config.yaml
depths: [4, 4]
max_precond_dim: 1024
sam_rho: 0.1
Rows from block 3 of a small segmentation model, named by matrix and row number. Rows with one number within an expert belong to one neuron, the router's apart. Each number is 500 + 50 x the weight over its row's rms, rounded and kept within 0 to 999. All counts start at 0. Numbers have three digits each.
Before each expert's rows are labels from the 100 images, of 14976, where the router gives the expert most weight on average: "top examples" is what is common among them. Only what is clearly more common there than usual is listed. The data: seven-segment displays showing three digits. In brackets: how many of the 100, against the usual share in percent.
# router: router (model.blocks.3.mlp.router.weight, 32x96, trained with AdamW), inputs 0-95
# up: expert up (model.blocks.3.mlp.up, 32x16x96), inputs 0-95
# down: expert down (model.blocks.3.mlp.down, 32x96x16, transposed), outputs 0-95

# expert 2
top examples: red glow (99 vs 17)
router.2:503563556547417486508422559529507469514393490501578532527513447421424463483538600443449443524475548415568622538457454562509491538448481540516438456571451502506448484406582495469492563536527501561520482474405564432465445515511506447437538439485448462543462583460414451495477523504478494560
up.0:557522544605405502420432475496519465538488586527463539523513458526525442431405610597411526525489533516424581475494552490488469388446537515490530543523422504450519556435516585561474514478497481496511605457474493457545453563497529475531444538447477590531464509439488526549520510579503501601
down.0:437462620473463423503425523548478500496429516486477449556599488580475553487591435539524477453441387521448542446450474483500526399541585499450467532447519444462549531486459501515466428438470571501517512494500478568433499501478510573514528378545422493610509539494446505532485391534544520507
up.1:458505427452579505537549450500428530609574442444438470449441590488519519530477420417585429425505461587449396555485451460517527596490501491476551487471557441493448524463398398445471456560559493492513553495544492503528556499474470508487422511531541489444576497508534552484556530453506491581
down.1:505548480463433486412550492521379446580509525386533541537476498416531541410544554533470490419402431479458578503394456483428477554491515393545428445425537518444470510498546513512574511463454501543507470479501537528557465563457408533407464518503482517544396517470521471497539533510523497448
up.2:477502595564472563575434502555465502524428549526552451624483547636513601546533430494424507514558485526526494395507489456491494487508510430453433497468540535470533554399458637579548473478473488474460594555478495535461490535459497529585487478466523479495496472443512519439512413533478469447
down.2:450460482435445498567464437436506598441458541559429521536522540530557562489598514560481500450534579498562442555434524457471519509475535506373541557461555423556592511483519489484513452487431509485544501482457541431534537488550514500526571466535567415465541506526593625580425482492481569517
up.3:544505443462587521536492474569502455572490560488444498505456444546561514466408466498535383590511533509440526519403527561518532570450480579531572496524475513506451564327511498537548487490498470531422572498483447497449479550446549458423408578518559599516497526515505543562508507446541486534
down.3:405450507445572478495522429583587564438529604521431467478580470491418527508497471499478429478540531510510450493547525483577558452524489516433492548553524550528531476500488474488438428431502545513472417557536420465441618395526546494536542442490408448526569472595437560501454469534525456510
up.4:495533556468456528442557529504522536535443482539569600551553506410408364425567586449438512490471547462531548533446545533474511489559504588549448532548446519504535395454543458473466590504490536577515453479467494417523506569445477451451473460483492474565460514512478463495431522522544603594
down.4:531427453511557492444498489505475447543520451502515516445424532473491485488443469461503491507504371535449484462427550466521507575557444476557525408404527485425508575517493487442567577532519549537473486376602533644555485517461508574466454536521525611509455521530504456428604483524488464478
up.5:545519552559455483432574498598504540459502533513569457525615525491622563537577503485573494495452490465570590547475446508533543510449399543487479377500547541561455545531506586507534508479493533481402473469496537513453432515437511481458433510457429459450515451425439497429477551452548472574
down.5:595535448533491623470576473548415543508505480486541462491460521479611493564543465560556666480481505400444572478561432513502546546461479502612551500412560500521474489463508446487493527484509439523480489491509501532509543556510490540497478587491510555448505456438592545451520599483424501456
up.6:496564545432461529504543490522484660450409504496542523482569476404376449484544483482400427492484489545493522462536392487488516561583532507526479483499509459503483418605439515470396488516516531567510429513527543475518403494574418508465522514517519496514441415425482488445459515525536568513
down.6:453483533491523454573552443588501535400447601526481455430588498414535548558474471482579443434558516514492403474426470411450467529407569479471513529509526490530489576557483470500546430466484536448483520558347491468524483539452513499548562475543497445496536529522602591468498454516530479532

# expert 5
top examples: blue glow (59 vs 16.8)
router.5:436464508540517518594482523476512434479434463548523444586422362527550461570610476475543542510490450453586430548513480490574541490528499530507428513448596532543548523472546534551592520451506398413497481499523541495475552425512533498541473454550544576465516501555570433515466434493485429425
up.0:436431458406483454442494517424527586432576437433435480394539477473496549489437510497532457471486548462469519534532602395511584532560505547496561453592466468521506466485524373407469497512519532518495463451539574429502544464519573477453513374546488486528484568502547464521558508454536528509
down.0:464546471462447530465586515477521550473538578522485509520512551503488532506503591527410492471506566507515530570483573554465443536539535432433578560568493517562552458556575480518411473508449439547520404549480514431505457460630469476537572490486514446418522514480412581583399449451456476568
up.1:422424541408480473493496554397518505503427564505487408505470471487484495479461415530438565557495457569552497602491571465514503537512536567530457441540543538549511504447618435586514488494486394490481477500540609518541518517443506544513525451546607539525525511534550456563432465381539472494
down.1:550485477537529484466439560486504486473534492496575500497421514533382473443477405485470538588507530559472474464505492514584435532505474561588491462526434440486481403458458623528497586463511522507465520504603509554484473420545517527505431521543525568511443459410493441496536527486612572369
up.2:493526556487534507561481486623505602568546514626551473452566434491530594595587450563526456544507538510513530433458490438495453495598456538489460509506490523407528525403436565494544500484491607504434571444431496456436493485511469525538444480447510519591542540450531498465538464535557518484
down.2:549382466457598502437578534523559486516485500434486426502484462497480504511411483489498414550561534504472513425557533500584503511526449537578542493499478567434379530451475466468557564525578485524432481526586409555456508435505589519470446538537452598535544446594481482407513519505533538508
up.3:537500446521539547549590466540563529371438433392612462556408546582529468568585511477546525518496531551610426499523426633475511466518484547481476484465443547494522438502487571524541573469435447424489477550480469467508517532538443485491564525515538514465512484486467478506444465463460424460
down.3:529518510575508580556427467517485487453460502510506543455544499434518518513554473479541581503443448501451463561563390473451659485375489547545468584464571503547476493536488552498573462477470560440505565535397543522536530615415498561450505514551507426446479489480534507467573549443502489478
up.4:501462491411484469414571517468434598515557592452564538483458503513481542399550496419538502464462386474546473608535496539405611507610500483466501551521494536448525437514479469464512523467448452460500434522521409618499497550544461548496487500506546549500548471520467459525446525396479457465
down.4:460444579495544476538554559585528493388478502534493488503520450546444523503507541534493523476588587476387493386527559439493454525520511439534424525508504621563478544512514519467413447517447494527418394529545470493415568420535542455518501435592468473553538467482506517603489456558493501480
up.5:470529485602540487539475490565581463347492434481531491455489490520572450625503573550522500511499569432533470501518494488416492495407489502464461472482528520467506533529519577511522540474560511493476438498477402377395539447578544419390520465464469455524585537476442510503556507537531456525
down.5:457597544513521476494546500532496490505487562396517439456582452381472468518470525540540459455455483539491478543468429479534544364415543524570517560510562519487406482479463449532663470576535506407486538553461517533525467559424470536540457494480476445501445529488488491411515556468567556530
up.6:512494511499578570555556482574455536550472504532551455596461464515537506528497364473526562493518424541523430474553482562526481478512474421504501510407615550435538439466436570462553509485471493430463516533544568548425482506425426569559550550452547584522493415485525566453528432536528468430
down.6:554457447471469497463496421463471539571436403435473526537477477474519521431476475491552593483525540544551566431551529494484636531462513536531552386502497493414415552477473447487566593471556469469496486518486495543462460490498506509453418559540460604583478483503567494533533501585511619424

# expert 11
top examples: blue glow (53 vs 16.8)
router.11:447484486540533579593448501523498386604490517623550490569498411586499623548582386434422532509548532414538514431436490486476504481471417481459462566487486452474478574524473523524494507522612543467502569560415528478459538503421513487509526474488500473524488513534527457498498503527478470436
up.0:617530486428526510475551498491493487546478344510463587464607532492532530454400499532498542540483511498466434489667475589491539481479526432548540561503473479467479574478456558537477433504415422422480516412492452460524465540502560535562533520468418474519498559513483474556445530468486465526
down.0:435458496405429556578483499466506480463438571546449456530559521505514548489588495526540452415537556454510444540461524387475472492508526458401480581510556470597545514525530476473490386462495517445509487545467536453538526433580510520526565429502534404507566457563556614560460464475461573512
up.1:588488479462516511453490545448505471573481390496502623450582513505498486434421531572433520588462530568478506450578518621510515484542544442505487566540471502457488555495519518553485394491406460469521516381477458477456481505527577533527430537476404421522540524529442465534454566520493487574
down.1:414458547443433506593501459469582557410490589536476448546601440509503458472590454570521494461542546450476443518502483461474540452511511527395467599474518478614540515576533427512511393445421576474512508494458573476512561503538512480521510443433531427488503510547526591545504518544517556481
up.2:533555506513553547601533608555520493465489433527525428573513431560542515629482437468581507451561531489490438444500565446527499522486460471472531431493467531560519451512450524466568542613524601450430555504469489502435518561461538512499496456416474437457468540483564445453482380514491545429
down.2:522562519530492509409467497519394470587537416483499550471512541426535433488473508460449518524371389576534519558477456527516537513485509533498520405495461425375497504438442460486521528509502555532481582494585503517538503534403485511493459536529473566570495498428432472392591496481519428442
up.3:416509454515472493503506486417547489433536433388369480425485560487480465541504522523539514489512508471443407540521476489498538473448545524495544469621456490562493488497588424512520626541467522525554483436501523466545535435554594555446601486512578428529603515550511487530424513482448449497
down.3:457557540497585496505513535526460599480636554500491456351518462418416485538448449529406463505422442515467474588449515506551479509508494546492545528586453438453517515499561458468524439402543598472555508526524473524529550492438538509552483493515460511500599559523410488464546487520513453578
up.4:482528426502544483533625427572520539451437488542561466537384540511589518495475471493542430599541492509548393504504519494502503470558436498510527535508569550548511562494493595575530486471508537452384504554495471509440561547417559505488471514446483529433358485471479472516488473479509382507
down.4:569506430514506538457563422519426590480493486543466530486438527425515454469536433557476549460553482515567519509438502461474554553430491460587568503450538555483471517493497494442526571515521467501406465445509565583530504449486435597516434609467542584458475393462606531486475568451528511409
up.5:548527527423491492533446592543478498615508506596526499562568379540492577487546373533450552500525535498582557502562487506438503493524536415489475562452571550398555557437484532511565479509497514424505542504457509539421495510424482582547469423459457432559476520506484436490537446520533525438
down.5:489365506506497448492471502434587548441495484452489499523555429527465534487476515494481438485525477580381479483479525503543452471515454579475496466498540496445512556445399524475569507580476528527385484540616472632490528446465529503488510400551436552576405453572477482464537450507564513474
up.6:383495518511437471472481500500539551469495639528565516505411484479401493473640530469456470515513496419563560526472512436499463484574463569493433493564563509500555414549556466457501626531537574638506458538505502478467528504503486414445517431493532540537505486468514455467492494520500591491
down.6:441452529453433528556493504405518506459482578574388484499490577494549537490541578499463452415555529498553463530440519440440486546503569435398546567479516529585559501515555529517518476446466440513520438488430512418521490498563464478498597476481554441442522553552561605540385506538475547543

# expert 27
top examples: dark on pale (100 vs 16.1)
router.27:511511603547464491458402517485441508572539610508454515479479557530427580512504563544474463513432482501502537524495522531476451507484615474508467486534503514431502623524532524600536437519624475548534484489448465562467387461547488498484459485488475473486529539479458393579486619432584492476
up.0:583517538546505574527489563530570415644541492544532604556498462581511527443512514515514509561473607513463533473500553568483521445474495438550496575491479572496457581420531547549569566521493511500468575444383503503421456524470557506545452480441421445580496493476425452471472445484518514505
down.0:370512494516483521533498462534530584444466638505448502571532515563552574521512566499475473395542524479504442460486467480519495513516521477399498580477430483565557566592551496483526455493440497504521469517516474473478550465541504513485605424482538421445534517526539591524403519606454587570
up.1:550500488459543526481530510464519454606550420511505662480518506438501431439451552486508609443461541519522403428565481558478517503471533367596530620442478496522449442523468490479477445522398473434540484479500497493484447508533460498598467535499431508555422487552478477526500552541477523512
down.1:426418476449531527536565557438569512479538562499498450506521441514519464547411465530452407400590566451418444424552548465488507447574441489552529539542489560557499545513543446415577520451557533556473490489509469523481537425550565457454504452502533598494447484594505513487470533585480597485
up.2:545574552552589507444486532599541483515461457447538544508516623586489547423479457512448504540519461556448467434571502508452490417508512436503454554473452535449467516548481586524534519545570529509389564574402447564450514523440600559529499483419442484516555525457415484470491449545525522481
down.2:490544439501393448531512586532451465549488481510580522550478517507484498519555520553424505510439428511481507513500416545596488448562487454446447568455539447497495425455508587583507513604515454493556532544491660512467518431427481581501524530454565451446460442455457493561484566398513482497
up.3:453483531488454552565388478496513554569515509574463536602493385564488584540560436521490457509605557409527558497479544417486490456531543482525486481493561488558574539578530550513579503430619510449534551475455507505433499372462502493521554417471487445436490494473466522515517434510493482463
down.3:423405541547542592513462516444568519423482618519444458505578413552531519484493436466584525496575601506505495452567575469454478478516484570501540543463441547560495563546475443521455490469429558515391426502553476518436536515567583492504472453476477538536473540522527560546492501578544526414
up.4:586518496482528527467559501425562494483487399430469586446595538415510438477419591504509506494459562580472485482529498613480527563480531435573527557546452497511400497509496503506434435509464436418519496409483466437541484480580531476505494537509394445518511529497473467567454579459503508610
down.4:551459560540572514519548567533559514416524496501482450430547381539509491555406517472472512449565502465406553370552521521549485403529464504591542547557403569514410536498515445440532484442570524490431467509546460567473537462479550485527512436494432538571521416505491424491477449535505519505
up.5:485515444512568410486439494446483508454502453484477382443525502467487553540470521575478461594517552528483590602448505556519432531551513610498505396600400455519552571470619479550500481587500517551566458406483487457483507497509602484476519477528420452452515497508507507533478526534526532561
down.5:517543601601463521477515468502439576472450461570439471515555560487535477515602558570569614443475414476499600514505456538406440486432600453458511537448584549508445544505521482574423475510421435480519519444443495434496508542461476506520497544475526436468574502462554509530493521430464443521
up.6:405475482501533498523438480559497578470475537588531405556412445585489563532597434501504455492577479468533478527511501369507443469525477570455483454448572520496605477481467551491584525450515543476497519607505522547438548448454426527532498478502619543502472479463547530454532422532545487427
down.6:438451560580587520484479521537577531424509543513474431466565416581517484518410525456523469520560527473434526404555541509514529443548448544537505579550379577536435554535540458461517478461487560497403485530571460544419551461494585466523493430520416534548524477531440478507485472606516486482